Rows from block 6 of a small image diffusion model, named by matrix and row number. Rows with one number belong to one channel. Each number is 500 + 50 x the weight over its row's rms, rounded and kept within 0 to 999. All counts start at 0. Numbers have three digits each.
After each channel's rows are labels from the 100 images, of 14976 (inputs lightly noised), where the channel reaches its highest value: "responds to" is what is common among them; "peak on" is the class under the peak. Only what is clearly more common there than usual is listed. The data: rendered dice on a table. In brackets: how many of the 100.
# convs0: first 3x3 conv (model.decb.0.0.convs.0.weight, 128x256x3x3, standardized in use, each kernel summed), inputs 0-255
# convs1: second 3x3 conv (model.decb.0.0.convs.1.weight, 128x128x3x3, standardized in use, transposed, each kernel summed), outputs 0-127

convs0.27:580591470469469470561502564565460492528515498541582526469512508510531371539514565456513529547471473502477549518505384494508497572527514433485389518389504442520453541495448492548554496557522286524541423494430426531530472499505533447502535549624388507548444534435436498448509541459497547538540471518342514516373432530563466440446456472508521544491528338468506375557469422536473461447497501486493511538576532524498560461498489520528491499504483595540501575397520546455547554523522457528487526504459502529438525502535495547452523473634438573506456498475440489560514479500559570508573470589499453486476536456465461558534446443473505478521530536498444541485495509499522481560565520469514521506522505505607581528511465485540344444533473520483458543522439501525512530563473446
convs1.27:516557484538486513587502460441529509561446517466442504445561535518514453492551548453484488480518428527496469375502485642480485533493455522499537481519555387556603620530414495494486490575454503504399500479508574495524527543489445447478445501542575497500558555507548559497587485536553557385623527390469442487513453478533511516551474494506498469537472484430598540453512410442488490448415
responds to: black die (37)
peak on: die with six on top (36)

convs0.29:404492490495501467514516472440514502514534526495467490483498488507435489495527501481555472544553510523510523499540523471479475525502526500523435510571524545480501421507545559477490513407518474501521497469482488522415566485523540551458462537499525444505487461527519492548456469461519514490529518499551503510529567466513517521505477522477581411544466522471494484435564486476536530514566472469488595516409488476502484524420551527521527458501552261487413389448503440513538464541574557519456521449532599250454500631506479486462524554263569487378469424546532523485566499500596513497478587480526507505506507498497569502537508501546542421492537532547509539479479510539549516499411575511462509340511520537430323554530561476505538512518536495497551453519497538586496509532518497
convs1.29:591523524542549541507511520443502436525483513505470433503517471489536487544487514518508462538563454534378567451524620539470553499492529493445498497500459452528467484568434472422504545426449520587400577495561556517503470605440478507467558518494503424544554483619534487469461510474516499457558408485526544501341561427585461547595540543571447526477425523488601501555496484475473583552533
responds to: white die (41)
peak on: die with three on top (41); die with one on top (30)

convs0.45:515450544476509474482488486468471513378576562517546560488523468498550487451475484515459521465510511512501513532472528494526505525489553528500565504481449485453497562453464513512491492519508518510477500474490559531478526456500524579491514509497488495606504512557525527505498501458267522471643519509470471492474452461456475499478483490498451499488520507497498495434468497478470839570495611507479506487546435468527498445563446504616507569493525567403500468457473527495513478440530454472434559535565456541512459514464438532515580489533464485468607461470604492525514488476531420427522465474450437526471531506507426572457541525480451545547559489523439365543557528482510527481470519433375465579515512508468444414583459456581483467529500542496526516542614496524486486427392497
convs1.45:589646436486531490464585526480476492562524571466451452481499527526510483516458515544494405416486532469447601517564434599419508398468490496406436465560550607508548492518616538499547459510433506451461468495416551543521555538454455456416485427587500517567512519452556500510593534525463495530554553486563481530535512478519457523512496559470566492477530443589418558481505534476487491503417
responds to: black die (81); five on top (64)
peak on: die with five on top (52)

convs0.16:495448460503503460506506530510460483402562514495475474457525515414451501386542623494529450466470493461483482426429513525506478501514485538490427504519476498498511439427459488451511509414472449459493481534442405461552487482551557419453534433371528453430481495383451481472550522504348484487517513445443504529511489353488484534529538507481531533527543496526484456544593481589545477469467481528585592473513426544453498509395476474483692627508569530518561471518538498500500541525465585629516535434433549462533524538497469477503455521572646482504504466496505510550560528515525464516535409480533517519533513573538522527514592485485491503548517518590477416555491460547481544549430481604510522426524524643469561494491513527522501504486424512632439487438508562463531456459533558
convs1.16:525472591513579469487498477470439509580476428480508470565470442468453538560387558543460462498552555449471492602410558470497493525472531534499465542427357504525521510481539426455477467419454566466526605464467504474577480436577594531528557520437498492487431480545458467404484504460510483442485487474545515397468458450493528491501582386475488473483494446462531360505472548503398491513503
responds to: white die (48)
peak on: die with five on top (41)

convs0.120:443563464401529481457429487401459550551502357490531455418548509493483491499446451480531497435487617464747501591557535502440535433475525489415542445627476478307378458505552492505568538502499461439518531478604389605479546476436478490475447515536480531510526459467529441592499493470505602469542547399562609505507532518477422493491478529386518430528525494489445441441568406464515533523521508456552564535428496524563537498416506504497490464503490428484443476560555500532520488495554565512469466497570543421496525499494544535528501487422534478494519431487481511487492479513471518447479563386509527533526515580504512459504532472566532429460511491519502557491546535502566461493487543517514540480561483504417415491544547534524485507522507493563517521515542530568501499534508486
convs1.120:545463518550543540508450485487400485549412435524606393520549487527427518517494515561388455480536446500412374503462562400517557437524501481474448593516467494499486539534535459479470538514426499397634571520490434438501394540495519561521485401489505566497478487547468510411520412482534518485502497486498631484482405535440535515497572489508562486513524489509482477518449531508540436504473
responds to: one on top (71)
peak on: die with one on top (68)

convs0.84:437491477541619401474576536446452616468521478531538519528573552518488453468488525535533484516468522563461545378524593545469488592471528570488572539534483475517550499518525586542492425422487555530533521442437527486417492521500533522501396495468561510423479482582537460482485546408501503475447549536781488556548557494573600511523425540428532517543511646444494466392356418462518506484542438530544504478514470507495449492535477453425492453489457568453541605497493425480470528476445444543522416610480449548481526565448542490445529462435459501508519477416456544475453503464535537476517503448560506486464508584530477518501454545534446534578519429470514437475517487527430539495467508415436553527526479487513570466490500497516531451474482483457462455461498475517478500465502544
convs1.84:464497468484430565557501502528448435420462513538567587583544518499417514469482393438512515557497598540444534507614523569436425471521484380557500418468548517605499491517442514561512576535541423521507431529432567552467526480453436533534520494530519529545536480437509525585469534557536527455531489393482528545519473497514493546540424478530418491410463439495560548413529488439584511496443
responds to: white die (36); yellow die (34)
peak on: die with five on top (37)

convs0.80:488489512495504517479467498536514469510526456441617454500498493545504431481462639503464476597554454506524451540482539535509540484456470484509543464530496543518511656496504568413437482478545588410487550503402543580482464457471500498468546516519507467455487507504523499476520527523530501415535444591544467479458436523545444428565494463490550580453496473436526482496454450485580542547545508325445528580511490508407542494528462572502477472518536476545463472460523534535531511514551527475530523533445488499456559475514520505518525457505486562494475541467474522475407477527507560545591484579514466510337503386517484569511453259474458428467499491531401576472511628492546537398430500415516522493474522475460491534512526505547488483594484453459502517462447535500626634487568461
convs1.80:528411463467529502488506423509540442544588502444512537525464511440482517505568404522406520499573449537568498478511450421441560491477480551467440506601495589438431586493523555507493507588512484520500570536586489438518540516432516534535536506571461511505516522484559475465576505540478539563617461454620419567471468551405552505537405498568564576452444458503568511504501470519513531563396
responds to: black die (78)
peak on: die with five on top (25); die with four on top (25)

convs0.36:457422470421529452508460603500567489553474368475453404525504405461417493710475486528469495479443465473513533517457491481510486457504514448457483461430514476439509394495456463432430476396539513438481400454495530521479504487543419449459486426378567510518508523431468454486570570608497486504492529548387493511558509521459517523485456483512480562480383475479523506492493472528430486429475491600508452483555466516573508461533481521483604599483629637494606492574520501460559598514520528618501539529467546621562481457528480551558487516489558524503502454523501570533476555582432552441515534504482512537537580530450451506535552532473469542512446533577498468503486524463459449564488431512529557443482595527500484514485518520493471495462542462549507499564569474408537520480541499
convs1.36:511535487570467483516578471584519474509534540474578523504464491524564453523505495500590539471493663514493507459529541509506466509503459421475571406534524484430506500532503496491591528567544467552507510540589541466527441550556519627459574580483376480455480469579489603503385499460491492506498477451480403571531503410519448516447480483531453520401461486440531519454445515402498504411429
responds to: white die (58)
peak on: die with five on top (28); die with six on top (25)

convs0.100:569515598532486444435496450516514506490537441486378509488477489578452468489470492496539511506541485500474506477505563507525479531460497493516484469513490499493483409140568509412463510468523544468473564531540512464451414472523501508509527542481518501494478494519499475586481476499625532492542505459561486481514516466514492523492477544461558531524456549546453484429506539458512487534582571509511561496419557518482522454424402517547483532449533452555443352556464537517531533490303566467553456478489478547539482547497559518512493558370534571535468421482543577527490453523476532535489453509544542546473481481490528453483578515512598492483537551576501540467521540531481469506300565506508546421499517545457462513480490511506520531482479508529489539548513503566434522495487466
convs1.100:414477475488581555556429455450551452520494467577457516523509525536504535532510521463533508515485586490457489484467481442463476541456463543485516467564499536527535501506485534495560400486413548509445525543495603533531547629562415548498397588513538364551510485542545460506453514423530568518551587498522464439452509590469492425588500491396454497491422505429520476392521385427515479486507
responds to: black die (69)
peak on: die with two on top (45)

convs0.31:484491548500501523509519531494441530472448525494455544566493561418496489478517464510469576504458476509498519534505496498490492655493554534498555505509571504468478582497493553580481472456468514491480509548405588553458528470500373552448498499571558471502470517469512462535530507595340549470521501465518495482557405478494500497456469470478530564544462529541490473451459532436493493464378466495519493455579482463454554482565500540497462616450563588437443472523437512466537565442436476452565414393456456549540460558481457422523479489354485392439477430514619447583515559442532539579560447600457496666486428489474397523619512526456536558544447446479509460512513610545402554480473499506516507521434513488524617538495529471487627469509476504517494461538471480493490537516489530
convs1.31:469452497521516494470484494543485479504458490543515448500465429483484507445547540572525544508443539552432537494460514454522501572482507590595548412516493518550474524408468535488554532542568513600494540557539535605453483479478502447584512550452522470603515406543531458530508463555506413618408474567555498472491391598523503470421508447481498374494512548437536495509492546530538366392486
responds to: white die (52)
peak on: die with one on top (27)

convs0.62:463494446560614438498521468494587549472563466438423526534541553465423497526538530372541527450500504559485439509507536289509507517445536494466489471546466501494491415495516591380610452484500477500532604404527492518350515504521494535522536543522502503485562405581543524521463406524514413477562490524526488384373486464368528346539458544445536430609368450493299506310508378479485508507555514529554561503526502491558510535575499520509542466545472484526474458485539552512496484516445477522513478524478484530500483455497513504517474527507513532492474521488536518407518520505484545531544481472506523523479479546511570516545497490505501531518535549483537521434549554491491560528575540527504532483526487545517462521542522504478566500511517520520495508498509512555490474542495442
convs1.62:445479581488474495599419520610536398586528494533460536491416455539488479545498454516473491507450538460481524567473429546548485426506537383640501416536522432500470574481471526442473468524513515528572445494542544577469554502502523412413453422487537553423594509519517539543545479504463528427458477548511493565562528384545566536554530476490497571450503603547472530444479492531454541475472
responds to: white die (40)
peak on: die with five on top (42); die with four on top (40)

convs0.30:455537551551453450504499413481584611583594511513503518510505501455419529569523572522533503525539500520505509445563572459501479512505558513535530488520480488475501473510559556424559492565520495478518542420512494456348561517517494514568447502274498438487545512530513495549449459454516544482549509461563493474515551526535557443487466555439506429483383515470474470316466435457484421443524448500546583531481520528557427496525464514539520557500546522510512360495523528561474572537479481550543532325468523527514446483495506533484496497368532515540478468445452545492482413506520559513514490537517517421471467481503563467481431535480488587457456535530506485496531463490521442476608585539490437460449513524560529428543437453542329531527453544590548517515473477580521532512467500
convs1.30:543524572466458447514542494512499426435468574578555523534393457494399541437535500511496606560479547545496474566492490492544435500514536472575512401406493419624469482454522514479498585514571499454566458582509504430523589491439538565491513507504478431565524466562503439477425544502421534495473380492524507475470514530536452494501535480529392475555455400462509497465515563502493419419421
responds to: white die (43); pink die (38)
peak on: die with six on top (42); die with four on top (29)

convs0.105:505493521488424515519519465460530512494505496456500487511554510573505515453506491453432572553482513430570561525504567393411535562369454432464478482552423566461494566483456543517555498505495458524486447480594571526491373468516463492511480501571467495484496521583450438460494463581463458487522507547475459512391474516554445549475583476523517589581434440470480550467403495479541499548523530458462510524454515419486412550497533499489505524500529513524508525518515503533519488527493471511614510483465487488427489573546493439454509491516543660454519530505563524536537492543530498469759511589430521514555402500462461574503348397494548428494484467470521515502414541526500565569441486488499518489548507460531487525549477511493514485463449438503474553485563526501291543504570454
convs1.105:549601527578474490535512524568501508407471449535614485481595427527478510501488530433535527512555495455589498443475528457520429486423454550545530528517519468443552531434532616483569475497571466476534494500594448567618503511523420485536516565557459536488523549501502492509542456527429549485412542434404505499558469460528415510502509432529564503371530483413438495500393530484547525434450
responds to: black die (56)
peak on: die with four on top (27)

convs0.75:462527516518500470582510473547518520549488418522449415685465477455542500466516506524477522501510492455497515485375501507504484554492524476493685488487550484498496318470469407524446474521473525488504510558518442494497478409368473520483524458605584482458469489483438531415486493475514542359495516530615469498538465496509483584527405480453448459472451619508487554443641516179534548499523522466500464526540517501508456516504514506507476503521495492478619528497485510504476528544528438485474509495499502476492487523485460526482521529551500501464507512494555547479462482577543430501503551493529545508518561502565496542543547523487517493486474511452528582535586463484491513525536448485514491478494456449549546434481535530567556448517442512550552406555485465447546505462479530
convs1.75:484468517484549598447554430555574514478474475504387509537525507453423580523416463547348488456485558532501494615496474471479580429463558511481501528462487478487523441463499536431525557488429441517518502458523527651529460514539528441428538495509423476535528396523419493486504553538485464599494545475506474417423478509431590524503487486649469487416535489473527477505527444501517511476444
responds to: dice: three (61); white die (45)
peak on: die with five on top (25)